{"model": "image captioner", "dataset": "dead-leaves pictures: piles of overlapping shapes", "train_examples": 145000, "image_size": 32, "crop_scale_min": 1, "horizontal_flip": true, "translate": 0.12, "color_jitter": 0.1, "tokenizer": "word", "vocab_size": 39, "encoder_arch": "resmlp", "encoder_norm": "layernorm", "encoder_norm_position": "res_post", "encoder_activation": "relu", "encoder_mlp_ratio": 6, "encoder_parallel_block": false, "encoder_inner_norm": false, "encoder_patch_size": [2, 2], "encoder_layers": 12, "encoder_width": 192, "fusion": "prefix", "decoder_width": 384, "decoder_layers": 8, "decoder_norm": "rmsnorm", "decoder_norm_position": "pre", "decoder_activation": "gelu", "decoder_mlp_ratio": 3, "decoder_head_dim": 32, "decoder_fused_qkv": false, "decoder_bias": "none", "decoder_qk_norm": false, "decoder_parallel_block": true, "decoder_inner_norm": false, "decoder_drop_path": 0.15, "decoder_positions": "learned", "decoder_prefix_bidirectional": true, "decoder_connector": "mlp", "decoder_tie_embeddings": false, "init": "xavier_uniform", "residual_init": "none", "optimizer": "soap", "beta2": 0.95, "lr": 0.0027, "beta1": 0.95, "shampoo_beta": 0.95, "eps": 1e-08, "precondition_frequency": 50, "max_precond_dim": 512, "one_sided": false, "adamw_lr_other_params": 0.0013, "grad_clip": 1.0, "adaptive_grad_clip": 0.1, "steps": 10200, "batch_size": 64, "epochs": 4.5, "lr_schedule": "wsd_sqrt", "decay_fraction": 0.2, "final_lr_fraction": 0, "warmup_steps": 510, "weight_decay": 0.09, "adamw_weight_decay_other_params": 0.01}
Rows from block 9 of the image encoder of a small image captioner, named by matrix and row number. Rows with one number belong to one neuron. Each number is 128 + 24 x the weight over its row's rms, rounded and kept within 0 to 255. All counts start at 0. After the name is the row's rms in percent of the matrix's.
After each neuron's rows are labels from the 100 images, of 14976, where the neuron reaches its highest value: "top examples" is what is common among them; "patch colour" is the nearest of a few named colours to the mean colour under the peak. Only what is clearly more common there than usual is listed. The data: dead-leaves pictures: piles of overlapping shapes. In brackets: how many of the 100, against the usual share in percent.
# fc1: MLP up (encoder.blocks.9.mlp.fc1.weight, 1152x192), inputs 0-95
# fc2: MLP down (encoder.blocks.9.mlp.fc2.weight, 192x1152, transposed), outputs 0-95

fc1.645 095 [160 159 124 141 123 155 147 142 147 145 145 141 184 158 121 113  91 153 132 106 123 162 146  85 177 151 121 160 118 134 105  92 113  99 163 128 125 148 146 142 153 153 118 136 161 159 132 114 120 166 124 161 155 113 148 125 127 204 137 142 187 145 133 109 126  99 151 103 131 102 116 167 112 136 110 175 126  99 151 128 130  88 152 154 115 131 111 150 118 151 102 128 157  93 163 135]
fc2.645 097 [135  97 142 117 122 160 160 105 139  87 137 138 139 114 108 117 142 118 116 133 131 141 118 142  94 128  83 193 163 119 170  87  91 147 129 127 143 122  89 148 151 152 129 108 129 121 118 118 133 204 100 156  91 115 124 102 122  91 101 148 103 113 108 101 117 162 137 163  82 104  93 158 124 157 129 127 124 145 155 154 142 146 145 136 132 102 144 162  91 120 106 107 156 185 156 106]
top examples: vivid (82 vs 14.3); large pieces (75 vs 33.4)
patch colour: blue (43 vs 6.7); cyan (34 vs 4.1)

fc1.552 084 [136 127 170 141 161 126 178 141 148 181 118 121 167 106 108  90 133 131  99 102 116 113 113  97 125 136 118 132 140 141 128 148 126 107  96  72 137 144  97  88 137 158 122 128 104 120 100 145 109 113  94 118 117 127 133  96 106 150 139 130 162  89 148 122 116  89 103 120 103 100 120 130 121 150 118  96 148 123 143 108 122  99 157 146 101 100 119 159 138 149 125 123 200  94 142 113]
fc2.552 073 [143 119 135 128 110 153 146  90 126  67 143 154 129 109 119 122  99 114 144 120 117 139 133 139 144 139 101 216 156 115 129 108 100 151 127 122 120 117 112 178 147 123 124 119 103 155 149 120 129 191  68 141  98 112 134 112 126 123 111 127 146 138  98 120 153 150 152 121 114 121 112 172 145 191 104 142 143 151 133 110 131 149 115 130 153 115 147 158  88 116 104 124 150 162 135 124]
top examples: vivid (65 vs 14.3)
patch colour: blue (34 vs 6.7)

fc1.230 116 [141 123 101 156 131 160  99 152 141 134  88 152 150 122 113 134 167 139 124 146 156 128 152 174  75 128 138 125 105 121 111 101 129 178 141 121 125 135 100 104 122  97 147 125 106 127 162 107 102 103 126 151 107 118 157 109  98 165 189 149 107 128 135 123  75 127 153 123  80 129 148 101 139 109 103 125 119 154 115 112 126 122  66 165 174  96 147 144 122 123 185 141 150 103 110  87]
fc2.230 087 [148 137 126 113 114 178  91 117 121 101 123 172 132 108 167 131 155 111 121 148  88 108 150 148 125 121 107 144 104 150 127 100 156 163 144  93 138 116 129 163 141 131 147 125 147 103 148 125  99 129 129 125  91 123 133 135  71 183 163 151  78  93 138  94  83 153 133 150 108 165  87 162 148 182 112 155 150 157 107  89 138  90 106 146 122 107 135 165 116 121 135 123 125 147 134 127]
top examples: pastel (98 vs 14.5)
patch colour: pink (66 vs 8.6)

fc1.137 091 [ 82 147 158 114 151 112  90 141 111 115 131  84 129 149 144 105 152 115 127 149 115 135 103  88 134 139 145 125  98 153 183 119 132 143 125  71 141 137 121 140 129 159 128 126 158 127 121 142 132 100 104 170 129 138 135 101 123 153 114 106 121 128 138 135 191 118 171 124 158  95  84 148 151 123 104 146 127 111  90 132 149 107 136 103 120 124 143 138 118 132 102 190 170 114 141 147]
fc2.137 103 [165  91 138 122 100 157 167 118 118  80 135 159 151 102 112 127 114 101 153 124 114 142 142 131 125 146  80 214 147 112 132  90 119 139 136 115 167 126 101 133 158 130 132 104 153 113 129  97 130 169  72 127 105 120 133 115 131 100 113 130 125 117 102 122  88 175 135 125  74 104  99 168 120 167 121 134 125 136 146 117 120 140 126 129 139 104 118 174 117 112 123 104 159 180 134 117]
top examples: grey (91 vs 14.4); large pieces (60 vs 33.4)
patch colour: white (41 vs 3.8)

fc1.691 113 [ 62 167 143 137  97 110  72 136 208 155 127  99 170 102 137 120 148 114 136 126 152 132 118 125 151 130 149 122 103 116 125  88 143 132  88  90 131 128 126 117 121 113 138 137 138 126 124 139 114  71 121 167 117  84 129 118 166  98 103  90 142 120  99 130 112 149 113 135 118 121 120 137 136 134  95  94 169 178 115 128  51 161 136 145 115  77 124  95 145 122 143  87 148 138 133 111]
fc2.691 076 [158 117 148 146 101 121 162 122  94  96 132 156 139  97 153 139 140 109 165 135 126 124 156 146 132 129  99 216 153 142 170  91 124 143 120 143 162 146 116 169 124 111 143 137 137 131 137 149 161 180  89  94  89  97 141 131 118 120 145 132  93 109 141 113 128 136 134 138 106  97 125 112 121 180 113 146 131 129 133 123 115 117 111 125 135 128 132 137 105 127 117 131 118 117 156 104]
top examples: grey (88 vs 14.4)
patch colour: grey (48 vs 19.3)

fc1.180 107 [123 176 123 133 112 142  84 157 142 102  88 163 195 145 154 141 135 153 107 129 152 136 140 103 121 170 104 105  92 131  78 110 134 137 104 112 121 132 122 127 123 102 144 141 128 145 113 149 116 133 134 149 129 114 170 141 111 157 166 126 131 125 129 157  52 132 121 138 113 107 101 138 143 128 124 118 134 146 111 127 103 167 110 180 106 104 161 125 110 107 133 130 127 118 150  72]
fc2.180 079 [129 148 122 140 105 135 120 114 126 117 128 143 122 123 145 123  97  77 111 161  99 139 138 138 148 142 110 158 145 144 123  65 130 133 156 113 150 150 102 153 162 154 155 122 153 116 109 144 113 195 125 119  97  88 150 141 100 123 123 163  98 106 146 114 116 139 112 167 111 128  94 165 130 164 134 152 151 135 135 101 117 100 129 138 131 110 130 153 101 118  99 106 156 174 178 134]
top examples: pastel (88 vs 14.5)
patch colour: pink (46 vs 8.6); white (29 vs 3.8)

fc1.107 083 [133 146 106 143 158 187 143 129 110 131 119 170 168 171 111 108 158 142 114 124 101 131 135  97 155 142 114 158 160 112  74 108 112 167 132 127 149 165 156 109 155  93 120 153 125 125 127 126 129 140 126 131 147 132 156 131 127 203 136 169 162 153 125 139  87  85 131 169 127 125 128  91 104 150 130 155  90 125 100 120 135 162 142 159 153 124 159 141  98 133 130 143 175 124 146  79]
fc2.107 095 [149 122 138 117  98 169 151 104 134 105 141 149 134  97 117 122 115 103 133 135 121 139 139 152 143 111  85 179 127 115 147  66 113 151 144 108 150 146  96 161 154 178 137 108 144 115 125 122 120 200 125 141  99 100 137 106 132 101 127 132 107 118 113  79 124 168 125 154  88 118  95 164 129 159 119 122 128 142 160 150 125 118 129 119 138  92 132 168  86  98  87 121 154 187 125 124]
top examples: grey (96 vs 14.4); large pieces (68 vs 33.4)
patch colour: black (38 vs 11.8)

fc1.20 085 [133 103 166 134 116 128 117 105 171  91 153 128 113 119 144 107 104 129 144 131 184 164 134 121 133 141 120 134  92  70 108 104 163 122 147 103 158 130 136 131 135 175  99 117 168 180 114 140  90 137 121 119  90 128 130 124 120  95 136 120 140 103 117 116 191 178 116 119 118 108  72 184 124 132  71 137 144 159 161 174 140 138 155 130 106 113 117 113  74 131 128 142 167 119 142 143]
fc2.20 082 [154 101 129 106 106 142 167 111 118  74 123 171 158 130 121 118 124 106 129 163 119 139 134 114 116 154 108 178 173 124 177  80 104 139 125 116 159 133 121 166 150 146 149 108 129 108 163 108 137 169  99 125 106 110 109  90 132 106 113 149  93 107 123 103 126 150 130 129  96 101  98 153 121 165 150 137 136 114 110 135  82 112 113 126 146 138 151 186 101 126 125 127 138 176 146 116]
top examples: pastel (62 vs 14.5); grey (32 vs 14.4)
patch colour: pink (49 vs 8.6); white (27 vs 3.8)

fc1.750 085 [160 131 137 121 132 144 131 145 123 103 130 125 126 102 136 106 107 158 139 125 133 102 123 146 138 123 146 123 101 140 144 137 142 155  94 100 168 124 161 140 146 126 144 111 118 110 145 119 110 129 173  76 114  93 137  85  85 145 141 106 101 104 121 143 113 140 122 143 102 149 113 121 121 175 125 161 112  66 119 126 119 143 109  99 170 132 130 166 147 128 155  90 167 109  91 112]
fc2.750 081 [144 138 130 105 120 151 113  92 142 113 123 139 135  91 121 130 138 109 140 142 145 124 121 163 136 139  87 168 167 123 152  68  97 155 134 105 160 139 109 190 135 132 127 126 109 122 115 124 133 196 130 163 117 134 124 123 130 124 104 124 122 112 124  83 138 126 126 134 112 123 115 158 147 154 119 118 137 119 108 130 119 124 133 116 162 105 145 150  91 102 113 114 146 148 117 120]
top examples: pastel (88 vs 14.5)
patch colour: pink (55 vs 8.6)

fc1.306 092 [142 147 159  91 179 107 101 108  96 132 120  94 119 124 143 100  90 124 108 139 147 122 115 105 130 156 100 145 129 160 121 132 109  80 139  38 112 146 130 126 127 164 147 140 115 124 135 124 148 127 122  92 140 132  98 118 117 175 133 169 157 138 131 136 179 153 134 126 134 118  61 145 155 122 145 115 131 136 162 176 139 142 147 125 140 155 119 109 112 102  98 137 146 122 101 178]
fc2.306 099 [137 102 157 131 109 143 162 107 141  73 133 159 155 123 127 130 112 100 144 144 128 140 130 127 138 165  94 201 158 100 146  92 125 144 136 111 151 144  92 156 159 147 133 113 163 103 132 122 130 171  94 139 128 118 143 107 126  98 108 123 111 123 113  92  94 167 143 136  92 108 124 157 121 180 121 134 136 109 136 122 114 118 123 119 160  96 106 176 108 135 115 117 161 166 139 124]
top examples: grey (88 vs 14.4)
patch colour: white (36 vs 3.8); pink (33 vs 8.6)

fc1.513 108 [117 169 106 131 136 121 105 137 134 107 115 161 200 126 124 128 120 152  92 138 131 139 110  84 146 175 100 117  64 140  72 106 124  86 121 108 145 112 128 117 131  88 147 141 131 165 121 134 118 168 134 135 134 108 155 134  88 176 157 148 133 123 136 149  56 139 117 113 110 130 112 149 105 126 139 118 131 148 125 113 132 137 138 188 106 104 171 175 114 128 136 130 133 136 159 107]
fc2.513 085 [130 143 141 143  96 141 116 129 154 100 116 133 126 112 119 147 103  89 110 168 116 142 140 146 127 160  94 135 137 163 120  80 123 122 144  98 137 143  93 160 150 162 139 122 126 126 132 129 126 204 125 137 125 104 134 122 120 111 109 158  90 103 142 106  68 155 121 163  99 126  89 184 136 148 130 139 147 129 140 129 111 110 135 160 141  97 137 132 106 101 100 129 164 172 189 130]
top examples: pastel (92 vs 14.5)
patch colour: pink (45 vs 8.6); white (37 vs 3.8)

fc1.607 086 [146 139 182 157 150 193 160 113 132 169 133 130 126 120 156 139 115 156 143 128 118 158 153 129 114 102 161 180 127 104 120 157 104 111 156 122 128 124 109 149 109  82 116 119 136 159  92 138  93  93 124 120 140 111 138 171 120 151 146 101 195  93 136 146  91 148 108 114 100 113 106 168 119 140 123 157 138 150 138 144 157 140 144 116 120 116 154 145  71 165 103  99 182  89 159 128]
fc2.607 067 [146 130 141 112  97 166  99  85 145  95 140 145 144  95 107 127 129 106 155 145  98 119 124 145 127 160 118 145 134 134 148  83 105 139 118 117 161 144 113 168 160 139 141 126 124 129 162 134 158 199 117 130 107 100 150 107 158 130 107 149  79 135 117  93 166 153 141 150 115 128  99 126 135 193 113  97 110 147 111 136 124  96 134 118 140 103 136 162  97 115 108 154 176 173 144  87]
top examples: pastel (58 vs 14.5)
patch colour: pink (40 vs 8.6)

fc1.556 088 [159 134 174 149 134 144 182 138 116 141 147 135 156 113 143  97 119 141 130  97 152 138 125 137 145 124 153 177 133 114  94 130 159 124 100 145 138 139 146 139 151 138 135 156 133 143  89 133 134 109 142 110 143 145 138 135 112 110 169 115 171  93 104 152 132 176 100 116  95 104 123 135  97 197 132 135 165 140 125 149 118 153 143 156 157  94 132 156 116 142 152 155 125 117 167 145]
fc2.556 065 [169 109 125 129 127 127 100 115 140  93  80 174 122 110 118 167 139 125 112 126 171  99 137 155  96 141 124 154 154 147 202  81 121 156 161 106 155 113 112 161 138 149 126  81 132 152 125 127 140 147  89 126 140  99 128  76 119 131 116 141  97  80 134 109 115 149 121 143 103 118 105 119 117 108 132 139 134 110 129 128 138 151  99  99 156 149 139 164 113  96 145 132 124 157 141 131]
top examples: pastel (79 vs 14.5)
patch colour: pink (41 vs 8.6)